Rows from block 6 of a small CTC audio transcriber, named by matrix and row number. Rows with one number belong to one channel. Each number is 50 + 12 x the weight over its row's rms, rounded and kept within 0 to 99. All counts start at 0. After the name is the row's rms in percent of the matrix's.
After each channel's rows are labels from the 100 clips, of 14976, where the channel reaches its highest value: "top examples" is what is common among them. Only what is clearly more common there than usual is listed. The data: short made-up English sentences, spoken by a formant synthesiser in many voices.
# convs0: first width-7 conv (model.blocks.6.convs.0.weight, 432x288x7, each kernel summed), inputs 144-287
# convs1: second width-7 conv (model.blocks.6.convs.1.weight, 432x432x7, transposed, each kernel summed), outputs 108-215

convs0.230 103:53 44 57 48 54 64 64 56 29 30 43 37 72 65 60 72 57 52 54 36 40 34 36 67 57 55 43 49 24 57 63 31 51 46 36 52 56 35 31 63 53 43 47 39 46 47 64 29 59 50 62 47 61 42 38 50 53 58 36 51 69 35 50 46 30 36 57 45 49 75 47 44 51 50 38 64 63 42 53 34 55 59 52 62 39 34 58 51 52 55 36 33 72 74 64 64 45 73 17 26 33 72 51 60 74 59 68 61 45 60 69 62 37 36 54 46 74 39 41 43 58 41 54 35 46 36 56 53 60 30 38 46 44 36 33 65 39 36 53 39 69 69 33 51
convs1.230 107:44 52 47 39 51 49 62 45 66 36 57 64 52 49 47 43 49 45 43 49 53 55 64 49 53 55 45 54 33 72 61 35 62 49 35 65 50 53 61 64 51 55 45 67 86 55 61 43 45 59 47 23 55 52 32 55 23 51 35 65 46 62 37 58 53 52 57 22 21 52 64 44 30 38 51 57 74 65 48 54 53 65 16 54 37 30 48 58 52 48 38 43 45 36 44 47 57 52 61 17 40 58 25 42 24 59 57 46
top examples: /z/; number of words: 5; /v/; "very"

convs0.283 110:52 67 49 30 61 71 72 38 42 35 68 61 57 64 53 58 41 46 49 35 45 50 58 72 30 52 44 45 55 42 59 26 68 53 59 47 53 33 37 37 69 39 56 46 60 52 20 58 54 44 46 29 50 58 42 58 42 40 48 59 56 68 51 64 58 62 60 51 69 48 57 55 38 27 76 72 46 41 53 43 60 55 67 45 56 67 42 61 64 44 24 59 45 43 53 55 41 36 57 54 61 47 53 45 39 54 55 62 38 35 43 40 74 40 64 61 45 38 24 35 33 64 42 68 38 48 54 48 46 40 38 48 63 63 41 35 53 47 46 49 43 48 34 46
convs1.283 104:27 47 40 50 47 61 35 41 55 61 48 50 30 42 43 60 33 61 53 44 64 48 40 25 62 46 50 46 37 40 37 41 46 59 50 63 67 66 46 47 35 38 56 50 69 23 61 71 54 49 67 49 54 51 35 27 42 51 52 33 56 53 64 38 60 35 73 39 60 36 52 50 45 63 83 51 51 45 27 54 43 52 34 53 49 59 46 56 52 62 58 41 41 34 63 61 57 50 55 43 52 40 58 57 48 54 43 55
top examples: /n/; /dʒ/; /ɔ/; "orange"

convs0.125 097:55 55 43 42 36 32 49 41 44 42 27 53 57 57 60 59 41 57 47 51 50 61 50 63 57 69 34 58 28 48 14 48 44 66 32 48 25 37 53 37 47 41 30 38 31 50 19 24 61 41 61 58 64 48 61 44 52 51 56 46 46 43 58 63 62 40 51 54 22 50 50 43 52 51 30 45 35 56 53 55 45 45 46 62 45 39 56 69 55 26 27 53 55 38 28 57 59 23 54 37 42 58 46 42 60 40 53 36 72 65 51 49 25 51 38 58 54 58 46 52 36 45 63 35 47 39 62 63 33 54 60 54 60 51 54 79 35 51 50 46 41 41 48 38
convs1.125 100:40 33 58 44 67 36 16 56 43 53 45 33 46 40 55 57 50 47 46 61 60 43 31 44 45 56 50 30 54 45 52 44 38 52 41 38 46 42 57 49 54 47 42 46 36 66 43 41 43 40 32 41 48 48 34 41 39 36 45 54 49 51 44 42 53 48 56 58 43 69 54 40 29 30 47 40 39 21 54 58 61 30 32 55 46 35 33 54 38 33 44 47 44 54 44 43 42 28 57 29 40 47 46 51 61 45 56 35
top examples: /ə/; /b/; /v/; /ʌ/

convs0.217 094:38 57 58 41 40 34 57 57 39 48 23 37 50 36 56 56 46 59 30 45 52 41 38 42 49 50 61 54 50 16 40 59 48 72 34 54 39 56 41 61 56 58 64 40 40 52 58 77 55 50 58 47 70 38 58 34 28 47 40 82 47 52 53 65 59 29 53 10 78 44 58 47 31 48 48 25 42 50 76 55 39 33 63 50 51 43 56 55 58 40 58 51 56 38 78 57 36 38 46 77 55 30 40 55 52 50 29 52 61 46 57 52 48 51 48 41 50 82 68 49 32 54 31 73 46 60 49 32 66 65 54 53 58 62 31 65 56 77 45 28 30 68 55 43
convs1.217 106:57 50 71 66 43 43 55 56 60 30 35 49 64 52 60 45 54 54 58 52 55 60 68 59 42 56 40 33 39 44 57 27 52 36 45 57 44 50 19 49 39 13 54 47 53 61 47 43 35 31 52 54 39 48 47 50 46 60 44 51 35 61 81 44 44 55 33 52 28 69 30 48 47 60 62 42 32 44 56 43 35 47 37 71 49 44 34 49 42 34 43 54 38 39 35 44 48 41 54 30 46 50 68 50 44 70 51 70
top examples: /z/; /ɪ/; /h/; "his"

convs0.294 098:61 47 51 55 52 50 57 54 69 37 31 57 15 58 58 62 36 46 45 57 40 61 48 35 45 29 38 52 55 51 56 46 27 53 64 63 45 47 44 49 62 64 12 45 51 42 53 60 51 45 19 59 36 60 60 40 31 44 55 73 52 46 29 57 52 59 65 36 44 46 53 66 54 53 58 37 44 51 37 65 56 45 67 28 53 42 59 28 47 60 39 41 60 50 54 31 57 38 45 40 54 43 40 48 49 64 45 42 29 36 38 54 55 57 26 70 70 58 47 31 54 54 56 27 67 39 45 55 44 61 47 48 54 40 51 62 44 45 61 64 31 62 26 58
convs1.294 097:46 57 41 69 70 79 44 53 45 44 43 45 59 64 31 71 74 64 56 53 49 59 28 60 70 34 43 52 33 30 58 47 38 65 51 48 38 73 53 31 56 37 62 55 55 61 50 58 41 54 24 24 60 23 59 44 67 54 64 45 40 42 56 59 46 61 54 72 56 60 25 48 33 46 64 46 23 52 58 73 44 44 55 54 66 59 60 39 60 42 48 61 34 42 48 49 61 57 36 43 42 53 41 43 55 57 31 58
top examples: /h/; /d/; /aɪ/; "hid"

convs0.211 111:34 53 31 35 51 30 51 36 68 45 42 37 60 61 51 40 63 48 43 40 51 33 57 50 37 38 40 46 29 36 59 51 28 62 55 56 38 45 41 56 67 45 63 46 33 42 28 49 68 60 38 52 51 76 45 53 37 50 52 50 60 43 45 52 75 31 39 16 33 62 51 53 32 36 38 41 46 50 72 48 48 28 55 56 59 21 32 61 66 42 48 43 50 39 64 54 55 51 20 70 66 46 54 45 40 65 44 44 45 39 59 64 35 54 44 45 46 71 64 55 42 32 38 59 48 68 50 22 68 56 53 41 59 58 54 68 56 41 58 55 47 67 44 43
convs1.211 103:63 44 67 45 42 63 54 64 35 53 41 53 54 47 55 57 63 37 47 52 46 53 50 56 43 36 42 50 65 73 40 44 55 50 69 55 32 64 43 52 59 33 61 26 33 47 43 54 31 46 58 63 50 58 47 69 54 30 47 67 47 63 76 59 51 43 63 57 47 46 36 43 26 58 54 51 51 50 35 29 26 56 44 59 43 52 38 48 48 51 57 34 37 55 58 38 43 32 70 44 54 48 66 41 44 68 16 62
top examples: /l/; /ɛ/; "yellow"; /j/

convs0.322 105:74 55 58 63 52 31 64 52 57 23 51 29 47 55 55 59 50 48 58 52 27 52 50 41 23 17 62 59 49 57 69 45 54 45 69 43 57 33 45 61 72 70 37 55 58 49 37 49 31 50 35 53 62 64 44 31 56 44 59 54 35 26 69 44 54 52 39 47 49 31 34 46 46 55 46 38 23 62 39 52 43 45 49 57 57 46 44 46 44 67 33 48 55 56 56 30 40 37 53 39 49 64 58 60 64 61 39 51 38 53 34 52 55 60 40 68 39 57 65 39 55 38 35 32 62 64 42 48 51 49 19 35 47 29 40 56 45 50 58 64 42 41 54 50
convs1.322 102:66 46 32 59 39 52 31 26 48 50 54 48 58 63 14 58 59 69 16 59 54 46 47 54 52 53 49 46 61 39 63 27 55 66 50 41 51 58 49 19 42 45 66 54 60 43 18 46 25 70 42 33 67 37 61 47 62 33 57 44 57 52 53 60 46 42 71 52 36 60 54 24 43 56 62 25 54 46 41 72 52 61 38 64 46 66 52 55 31 53 47 48 36 51 35 57 39 37 34 50 55 43 45 41 64 53 56 54
top examples: /h/; /i/; /ɛ/; /v/

convs0.187 093:54 47 33 52 70 50 53 33 42 71 67 51 54 58 51 56 69 47 55 27 44 62 43 39 44 58 41 61 55 48 47 50 39 44 53 51 34 48 22 22 61 62 45 46 41 47 45 37 29 37 55 66 59 39 53 50 61 43 56 38 69 62 53 42 49 56 40 63 72 58 38 37 18 33 36 49 43 59 37 49 50 60 45 58 48 33 60 61 45 52 44 49 30 51 50 63 48 45 52 40 53 51 44 53 51 61 46 28 49 59 53 59 50 48 64 50 26 59 55 51 31 15 31 39 60 53 58 53 27 52 32 34 49 41 59 55 57 65 36 43 43 47 34 44
convs1.187 101:60 65 25 53 63 34 36 65 55 57 73 21 37 55 65 36 47 35 38 37 58 46 53 40 55 43 56 47 40 47 44 42 32 53 52 58 55 51 50 51 54 39 60 49 57 50 31 69 47 42 38 37 51 50 34 32 48 55 43 57 51 43 44 37 31 32 74 44 54 17 58 55 31 58 55 39 63 36 35 26 67 56 48 60 43 32 34 68 50 55 37 31 53 60 40 67 64 48 48 24 57 39 56 58 45 52 50 41
top examples: /z/; /d/; /n/; /i/

convs0.219 105:47 34 36 58 37 61 70 46 57 32 46 48 63 39 34 15 57 48 54 35 22 49 44 69 52 55 38 50 55 60 55 44 53 45 42 44 64 47 22 19 57 45 33 62 54 70 56 26 57 34 46 32 42 56 50 63 40 26 40 31 60 41 46 36 16 47 61 45 56 54 61 33 48 49 37 41 27 56 55 47 53 35 66 44 40 64 50 72 45 54 30 43 50 43 44 46 37 53 59 55 36 42 38 71 71 30 50 68 57 69 54 62 49 32 65 33 40 43 50 34 65 45 44 49 59 66 64 49 57 56 48 60 64 45 64 45 51 64 54 70 64 65 37 52
convs1.219 103:58 46 63 41 54 46 52 49 54 44 55 19 40 46 37 30 51 39 60 40 44 33 28 70 37 40 61 47 51 41 42 56 42 36 33 58 52 53 27 41 50 49 39 64 53 38 46 49 39 61 46 70 25 52 23 54 76 39 41 54 61 64 47 31 46 57 36 45 46 41 36 42 24 67 22 28 43 68 50 41 60 55 53 36 39 20 54 58 52 47 53 35 41 39 43 45 62 43 45 54 40 49 49 59 65 51 53 34
top examples: /h/; /v/; "heavy"; "today"

convs0.157 093:54 44 40 47 61 53 48 52 58 59 29 51 35 40 52 50 28 58 60 33 64 67 34 55 61 59 47 37 47 33 45 52 27 45 48 31 70 34 69 48 48 41 60 27 34 53 42 32 45 45 47 60 83 36 39 68 39 42 59 52 46 49 45 45 60 54 45 47 54 42 38 37 33 51 31 64 40 45 57 58 68 76 45 56 41 62 75 48 65 47 34 42 58 60 60 53 44 47 73 48 50 60 44 45 54 34 56 63 72 80 48 40 38 42 37 48 49 54 52 57 38 49 44 65 36 40 49 61 70 32 63 50 57 52 43 53 66 71 47 38 51 71 37 38
convs1.157 093:37 54 57 28 63 54 48 67 51 51 60 52 61 29 39 39 31 44 29 61 65 54 35 52 67 33 45 31 49 48 42 55 47 53 47 57 34 51 46 36 41 51 60 52 54 45 25 43 39 52 40 64 32 63 13 56 64 36 41 58 68 55 47 53 42 33 54 35 35 56 47 39 27 34 67 49 32 31 40 58 65 56 41 53 34 47 35 51 33 42 48 49 32 63 48 52 47 36 52 51 46 52 45 61 55 55 44 31
top examples: /z/; "needs"; "holds"

convs0.89 103:50 55 63 51 09 32 47 45 26 69 49 47 42 49 31 65 26 48 54 39 55 51 55 51 41 49 31 42 74 49 47 54 54 52 12 61 57 45 37 42 30 49 40 79 17 46 58 52 55 27 72 31 68 55 32 56 48 48 56 47 52 59 53 44 54 54 60 61 53 30 51 45 47 50 43 29 61 57 31 47 48 26 38 59 49 32 64 46 48 36 64 42 81 44 57 54 67 48 42 64 40 52 57 54 37 41 48 60 65 57 71 57 46 42 61 72 22 52 46 48 53 48 40 62 22 33 59 61 40 66 57 41 70 61 50 41 57 50 37 55 42 64 61 44
convs1.89 107:35 60 57 45 56 45 56 57 50 52 50 59 50 19 74 39 36 43 43 54 45 52 55 65 53 64 37 26 37 39 52 58 37 64 67 54 75 52 39 46 43 52 34 32 63 58 69 38 54 55 34 62 42 43 45 50 72 35 59 54 51 52 50 54 62 36 40 56 45 36 19 47 51 53 77 65 51 64 55 58 58 53 68 61 40 36 51 39 48 37 41 32 48 42 48 52 59 38 67 28 37 28 23 46 71 33 36 58
top examples: /ə/; /u/; /j/; "usual"

convs0.246 109:55 51 61 75 51 51 39 51 39 61 44 50 69 47 61 62 36 57 54 52 44 33 62 59 41 58 50 41 38 58 20 59 62 56 48 40 47 54 39 50 38 48 36 47 71 56 60 57 57 51 60 53 68 32 55 64 59 47 33 43 53 53 25 54 45 88 79 76 87 55 28 60 30 46 66 44 69 53 44 61 49 55 32 50 49 47 59 55 67 45 47 68 68 54 66 65 57 70 56 34 38 56 34 50 63 60 55 52 82 49 73 57 55 41 31 58 70 38 55 46 38 26 36 45 54 26 65 45 58 53 43 41 69 52 37 46 57 64 39 33 52 82 39 47
convs1.246 104:58 75 36 55 60 43 35 71 64 49 55 43 35 45 47 44 56 68 48 66 49 44 37 43 45 53 47 50 45 47 52 54 26 49 23 74 52 58 43 44 64 54 35 47 70 50 58 66 60 64 43 63 49 55 40 64 34 28 41 61 70 51 75 42 53 50 43 33 55 56 31 30 58 52 67 46 45 57 66 37 45 44 45 54 49 33 45 56 26 66 49 69 35 56 60 54 39 56 72 49 35 44 47 56 72 44 60 48
top examples: /z/; /oʊ/; /d/; "holds"

convs0.38 101:44 76 61 49 48 66 59 46 27 37 41 58 31 62 58 60 64 53 36 21 65 57 36 75 67 47 44 44 46 46 57 48 60 46 56 49 45 68 49 52 49 47 82 38 57 36 45 51 52 39 68 46 33 70 52 26 50 57 50 58 59 43 48 50 38 46 68 43 37 35 54 54 36 56 60 51 46 64 59 31 41 43 47 31 52 46 59 35 38 37 50 63 32 31 52 49 35 25 38 47 56 44 45 45 43 44 38 46 25 64 50 40 61 46 33 44 18 24 44 44 46 43 74 64 37 43 43 38 32 69 35 67 55 71 43 38 55 53 37 58 39 34 36 31
convs1.38 110:65 43 58 36 44 47 43 33 37 36 42 51 60 36 84 32 49 57 50 43 60 38 52 50 46 61 58 24 20 51 65 36 65 31 41 73 46 31 50 55 24 46 42 62 63 53 58 51 70 60 73 51 57 70 45 49 38 39 69 21 71 52 65 52 54 38 52 58 43 70 44 69 54 56 72 58 41 43 49 26 66 28 65 58 58 78 79 53 44 78 46 29 27 52 57 49 73 51 56 53 42 68 49 67 68 43 45 43
top examples: /ə/; /eɪ/; "today"; "again"

convs0.371 097:59 49 62 68 56 26 71 57 63 34 24 32 51 55 45 36 32 43 56 50 51 47 42 33 53 11 62 80 33 35 61 49 42 65 69 41 46 43 32 38 54 53 50 72 56 61 54 64 54 57 62 52 58 62 39 34 69 59 62 67 63 40 51 46 51 67 57 38 53 57 41 34 33 56 58 53 52 57 63 28 49 45 55 55 58 61 47 41 24 51 38 73 63 53 51 59 73 57 72 36 31 64 66 46 37 57 51 29 36 45 60 60 48 54 32 54 38 48 22 57 35 60 46 31 58 41 35 58 40 57 21 44 58 56 66 54 66 37 65 61 41 47 45 35
convs1.371 102:51 38 42 48 59 63 50 43 51 53 67 49 47 50 34 67 52 59 35 66 54 68 34 46 44 30 50 67 70 41 52 61 42 60 56 46 48 23 41 32 53 52 44 64 59 46 41 59 30 66 42 41 75 22 65 22 46 41 40 48 51 37 34 33 59 45 60 45 53 54 49 25 53 41 52 30 37 38 59 54 48 43 44 60 64 62 18 63 34 48 59 55 55 55 58 75 45 52 32 54 62 40 18 41 49 45 40 69
top examples: /ə/; sentence kind: statement; "a"

convs0.56 099:62 51 69 41 41 47 58 63 41 19 54 59 53 61 48 68 51 52 42 54 78 45 41 50 60 40 42 40 28 56 55 45 51 51 50 58 62 52 51 63 45 46 43 57 54 39 42 30 50 57 67 55 32 27 49 45 33 52 41 47 44 41 49 50 33 44 34 50 30 53 71 52 50 67 47 28 43 62 47 59 41 48 43 51 61 33 66 58 69 56 28 29 34 35 71 59 48 55 60 31 38 45 41 64 53 47 54 75 58 51 49 53 34 48 32 65 51 34 65 40 49 38 50 55 58 32 50 22 47 45 73 38 47 46 42 63 20 68 62 48 54 70 60 64
convs1.56 099:63 29 43 62 51 35 25 47 66 42 48 58 62 48 41 61 47 46 68 47 28 53 48 33 23 44 44 61 72 50 43 65 50 42 35 56 35 51 61 46 68 46 60 44 66 59 50 51 40 45 49 59 46 53 46 43 32 55 46 70 55 59 50 51 50 49 57 48 52 48 44 73 51 55 47 48 56 32 61 57 30 43 18 36 64 57 56 46 51 58 65 59 37 46 25 53 55 55 63 48 44 64 56 61 35 71 47 41
top examples: /ə/; /eɪ/; "table"; "apple"

convs0.66 090:41 49 40 46 57 66 52 33 61 43 49 40 51 38 60 50 63 49 62 31 52 36 44 57 64 51 48 56 45 52 34 45 61 41 35 49 45 43 37 40 36 56 43 41 69 37 50 46 53 27 60 32 54 67 40 57 54 50 38 56 55 67 43 61 61 48 68 34 46 51 52 44 67 61 57 38 65 35 37 44 51 46 59 37 31 64 54 33 38 50 60 53 54 43 32 52 33 43 61 56 48 37 52 59 52 49 39 20 32 45 45 66 37 71 64 25 50 44 53 34 45 51 45 45 53 29 33 52 50 47 40 62 35 40 58 37 67 45 57 46 32 63 28 26
convs1.66 096:66 57 49 60 41 76 36 68 64 65 22 52 39 53 45 53 57 47 48 53 64 64 62 73 52 26 48 57 47 17 40 68 53 48 47 39 31 36 36 66 69 44 51 53 55 79 50 46 52 54 56 51 36 53 60 45 71 74 51 30 38 28 58 54 66 72 45 33 52 43 47 75 67 50 53 58 71 52 44 49 32 50 62 39 48 41 42 60 65 72 61 65 57 38 49 40 49 45 49 55 56 61 51 44 65 57 40 45
top examples: /h/; "her"; "stayed"

convs0.131 106:65 67 59 45 70 34 70 66 63 44 31 43 60 36 82 71 43 57 41 39 42 70 35 61 57 60 29 46 43 19 46 43 48 67 61 57 45 52 57 70 61 53 54 53 57 49 29 56 48 51 48 52 64 48 47 22 48 45 51 62 41 58 58 51 50 37 44 52 46 45 43 30 37 71 58 57 46 45 48 43 31 49 33 47 65 26 39 39 43 74 30 61 42 66 50 75 62 28 62 61 59 62 44 40 45 82 42 73 47 30 53 53 42 69 50 37 11 48 55 58 50 34 59 43 62 54 58 57 45 43 27 54 67 77 41 54 65 39 43 62 54 67 62 33
convs1.131 107:38 49 54 28 41 46 40 30 47 54 60 48 38 40 53 57 37 51 65 36 55 46 61 47 47 59 55 41 45 56 57 30 58 45 40 49 33 59 16 42 40 49 47 46 41 53 34 47 42 36 58 40 39 44 46 47 41 58 55 53 35 33 50 60 33 34 55 48 69 36 51 78 20 43 55 53 51 37 53 55 42 53 36 51 40 78 50 54 49 58 55 39 48 68 72 50 65 49 32 50 51 51 54 54 45 38 40 36
top examples: /z/; /ə/; /w/; "was"

convs0.75 101:25 53 30 51 50 44 57 59 42 54 31 59 39 53 40 29 58 31 34 62 39 33 47 54 53 54 60 42 49 60 29 46 49 39 63 48 22 43 70 62 56 49 17 41 71 44 38 35 39 58 73 39 31 51 48 50 49 67 34 60 67 31 31 35 52 46 36 61 59 57 46 73 32 50 39 43 46 49 22 57 55 30 48 48 54 40 45 74 49 33 39 53 27 37 09 73 60 56 34 46 39 62 35 58 49 58 34 64 56 37 46 58 50 51 56 62 42 50 50 60 33 32 62 41 40 57 48 20 38 66 53 30 35 70 48 58 43 48 50 41 44 57 71 51
convs1.75 102:36 49 18 38 54 43 50 24 56 37 52 59 38 38 42 57 59 46 55 50 58 38 49 54 42 59 42 45 58 27 39 55 67 35 64 40 39 40 64 49 64 60 45 36 53 64 58 55 41 35 42 31 48 36 58 27 54 63 58 29 48 59 24 55 68 61 36 52 34 41 64 43 54 33 37 52 37 49 45 46 57 22 72 37 38 51 46 41 65 47 59 68 74 44 40 52 36 65 46 72 34 66 44 56 52 61 52 53
top examples: /h/; "hid"; "hill"

convs0.223 093:53 43 65 61 38 48 43 33 67 43 56 17 65 40 62 38 51 25 61 57 36 40 38 28 40 30 69 42 53 48 61 59 49 28 49 85 44 53 42 61 40 54 27 51 54 39 44 23 55 45 38 48 59 64 31 52 60 49 34 45 47 54 70 33 51 60 69 76 63 46 51 59 44 49 52 39 57 41 43 53 48 66 62 58 38 30 58 61 41 56 43 53 61 59 45 50 58 41 62 57 46 70 63 70 26 55 47 42 60 51 31 62 66 35 52 74 67 52 39 55 42 63 22 36 40 44 40 69 45 43 35 28 33 52 61 40 51 66 54 61 28 66 64 59
convs1.223 093:62 44 43 80 55 42 29 64 38 73 59 40 36 73 33 58 47 70 33 52 58 47 53 51 61 45 53 52 53 57 38 58 30 50 53 40 45 50 44 72 57 69 44 43 65 59 66 68 52 48 26 51 53 65 29 42 58 41 63 46 47 28 46 38 32 40 58 37 55 26 70 45 25 51 53 39 42 17 34 54 51 41 56 74 67 51 57 51 45 55 48 60 60 71 62 46 48 52 72 46 47 23 31 43 37 59 27 46
top examples: /n/; /ɔɪ/; "coin"; "near"

convs0.37 099:60 40 43 32 48 35 60 44 50 47 36 64 57 80 83 52 48 58 52 64 48 51 51 46 20 64 62 61 31 59 45 41 50 57 49 62 46 33 30 39 56 43 44 69 30 43 54 41 67 32 51 54 58 57 56 44 53 24 52 56 62 66 71 65 42 39 43 39 30 73 51 65 66 46 49 57 74 34 39 65 39 35 36 62 72 38 45 77 52 38 58 51 35 44 52 66 73 58 56 57 52 70 49 55 53 57 52 43 72 46 59 61 37 59 54 56 45 59 54 50 51 64 23 31 47 41 52 52 38 51 64 54 57 36 69 71 57 47 45 50 43 57 43 23
convs1.37 102:32 46 61 41 53 61 57 48 58 48 36 41 50 49 54 65 62 48 59 35 51 67 49 78 47 54 55 74 58 57 53 41 52 45 54 49 41 46 42 43 52 45 36 35 24 61 37 62 45 44 49 53 51 36 61 35 54 54 37 61 39 54 32 53 54 67 57 50 56 38 44 58 32 53 34 42 66 47 57 34 60 56 47 56 66 43 72 48 43 43 49 50 57 58 58 41 47 31 42 51 50 53 31 54 64 62 67 66
top examples: /l/; "hill"; /j/; "yellow"

convs0.314 098:58 61 46 66 46 46 67 50 47 53 53 34 40 66 42 52 47 52 39 36 66 61 54 52 60 50 35 55 42 53 31 25 43 59 65 55 61 45 34 31 54 57 53 42 60 57 27 50 36 42 39 49 55 27 68 49 45 36 58 61 60 42 34 51 34 51 46 51 42 37 48 59 34 57 41 30 41 50 30 42 42 58 24 53 77 55 48 34 47 34 51 36 59 50 49 54 35 54 52 37 44 43 44 61 65 48 48 52 63 63 45 45 28 69 21 43 67 44 35 54 35 52 71 50 43 40 39 59 48 31 53 56 60 63 23 53 54 56 37 54 29 78 71 41
convs1.314 097:18 55 31 53 42 48 49 41 66 50 54 60 34 67 51 61 39 40 63 55 55 40 56 44 62 42 57 73 41 45 36 53 54 35 44 33 76 48 44 47 50 49 42 43 42 61 65 54 43 62 61 65 43 31 32 36 61 47 51 22 57 65 52 68 42 57 60 28 45 63 32 63 44 36 52 45 25 39 37 44 51 52 57 64 55 67 70 46 41 64 31 59 46 46 45 45 75 38 67 48 46 58 54 62 29 58 33 36
top examples: /n/; /ɑ/; reverberation; /θ/

convs0.313 101:38 40 40 56 43 49 42 52 29 44 68 53 54 31 35 55 69 50 46 53 67 38 43 48 37 42 54 31 42 45 61 37 47 40 36 56 59 53 37 40 57 39 66 48 30 57 61 46 13 38 53 34 44 46 45 67 25 62 24 26 55 45 30 49 29 56 48 54 42 46 50 44 52 49 40 44 48 47 21 47 41 50 63 40 33 48 56 59 66 40 43 28 69 49 50 54 44 68 49 35 37 59 45 54 62 36 59 57 63 59 54 65 23 29 45 40 65 43 62 26 46 37 58 53 54 18 63 44 61 54 35 43 44 50 48 42 46 53 41 38 62 71 40 41
convs1.313 105:42 54 46 58 54 35 57 68 80 43 53 38 59 51 42 30 55 51 67 50 70 36 32 48 51 42 45 64 35 61 43 53 39 61 45 54 44 53 38 41 31 48 40 53 59 60 72 60 35 40 25 42 46 38 42 72 44 60 56 70 47 64 49 55 40 51 43 38 53 68 44 60 60 44 50 53 49 61 49 67 59 52 44 42 45 37 40 67 46 44 52 50 57 40 44 40 36 72 44 12 49 60 48 31 36 51 31 52
top examples: /z/; number of words: 5; /v/; "very"

convs0.264 105:63 46 40 40 47 40 72 41 61 52 44 59 42 66 51 58 32 49 27 54 58 35 31 53 33 56 38 41 48 47 38 43 44 55 50 46 60 36 40 20 38 53 39 51 27 52 59 50 28 42 59 68 41 43 59 31 50 56 46 63 48 64 59 44 45 44 41 23 26 50 45 60 59 38 65 36 70 39 47 61 71 44 50 39 73 57 57 34 47 44 52 48 33 57 50 42 59 50 40 42 61 45 40 71 24 56 14 58 73 42 15 50 37 45 60 68 48 47 58 46 42 49 26 58 46 50 44 48 29 48 48 47 55 50 56 62 42 48 57 53 48 62 49 25
convs1.264 112:53 45 42 62 57 53 34 57 35 34 55 51 43 43 60 53 50 49 41 42 55 34 47 47 43 52 41 41 43 26 42 42 42 38 36 66 67 39 36 68 34 47 51 64 62 33 49 60 62 37 59 27 47 50 39 55 39 54 56 68 58 56 49 41 46 35 43 69 46 44 46 68 66 42 68 58 53 06 50 45 42 40 42 49 34 56 51 65 56 51 46 57 59 47 18 51 43 70 49 41 23 37 33 40 22 50 32 58
top examples: /ə/; /eɪ/; "table"; "apple"

convs0.116 108:53 43 45 65 56 57 42 52 40 52 40 48 51 67 46 52 50 62 21 52 61 73 61 33 42 40 36 54 46 52 40 46 53 60 53 42 67 71 45 32 53 62 68 41 67 50 39 35 45 59 57 39 18 51 62 29 51 62 53 55 65 42 60 71 48 53 59 39 37 44 66 55 40 60 54 62 40 58 63 53 42 34 46 34 77 57 48 48 66 39 33 24 37 59 30 58 64 49 41 52 45 31 36 47 58 50 45 55 57 37 60 41 63 43 51 66 33 54 61 51 57 52 42 61 44 45 57 49 55 51 64 46 49 61 39 51 39 33 44 57 51 49 31 56
convs1.116 107:52 59 49 42 51 39 45 55 42 67 47 44 33 56 44 63 24 49 44 39 60 61 52 65 32 42 40 45 46 49 51 44 28 63 36 35 43 49 59 49 52 51 57 30 21 37 42 39 54 31 56 18 35 67 53 58 39 52 67 53 58 52 37 49 27 41 57 34 66 43 59 62 41 42 35 44 39 35 54 58 54 45 68 47 49 57 60 58 48 88 52 31 36 65 58 60 67 47 70 60 43 34 47 62 46 29 43 56
top examples: /l/; /p/; /æ/; /ə/

convs0.155 109:31 46 47 69 56 35 46 37 61 67 37 53 69 39 60 38 68 36 49 45 27 31 63 48 49 32 39 36 32 52 33 58 32 63 35 42 18 46 31 45 55 67 32 31 58 65 26 55 39 32 47 59 51 60 66 46 43 52 38 48 60 60 55 61 42 36 57 43 39 70 43 49 30 38 45 57 59 61 38 37 53 47 53 49 57 56 57 78 52 37 37 28 43 59 34 34 56 66 34 39 29 50 65 56 42 49 49 68 67 44 52 64 41 56 49 44 44 56 55 35 52 36 49 66 54 48 70 51 43 56 56 50 62 47 53 59 63 47 33 66 61 59 53 70
convs1.155 101:69 45 63 29 68 35 48 46 66 66 34 42 53 30 49 66 74 45 34 46 53 53 70 57 52 71 64 61 57 51 63 39 41 40 39 33 56 59 39 40 54 43 50 66 40 42 23 79 60 52 45 53 57 53 42 59 77 60 72 52 48 40 35 46 39 41 41 70 35 44 48 29 65 48 51 67 42 54 29 54 41 39 64 56 58 58 44 41 44 56 38 36 52 59 53 46 38 40 59 68 30 51 50 49 60 54 39 44
top examples: /h/; "hill"; "heavy"

convs0.192 089:53 65 49 31 58 30 23 41 31 34 39 52 32 58 60 53 69 49 40 67 52 54 45 20 41 19 56 60 49 64 58 58 59 35 57 58 61 40 24 54 47 46 44 52 19 41 65 40 43 65 44 29 25 63 60 43 53 58 44 38 41 49 60 41 41 51 63 33 33 36 65 44 48 59 44 37 37 58 29 49 68 45 39 59 63 53 39 53 40 33 50 41 35 47 36 68 52 30 48 56 40 48 38 62 52 59 33 70 52 46 44 46 52 51 64 60 56 51 42 43 43 61 69 39 52 54 40 56 41 39 54 32 44 43 72 39 55 36 56 42 39 44 47 43
convs1.192 102:49 47 35 54 61 57 38 55 53 39 42 49 34 55 53 42 60 54 37 26 42 49 59 55 48 58 41 37 46 28 26 58 34 42 61 45 49 37 53 56 53 50 57 57 46 36 55 64 44 52 43 53 57 46 63 46 27 43 61 50 56 66 36 34 32 50 37 21 41 51 56 23 52 53 64 32 48 28 71 47 55 61 51 43 43 42 46 55 33 64 49 49 33 44 42 27 48 45 51 32 46 34 56 52 47 53 56 74
top examples: /ə/; /ð/; "the"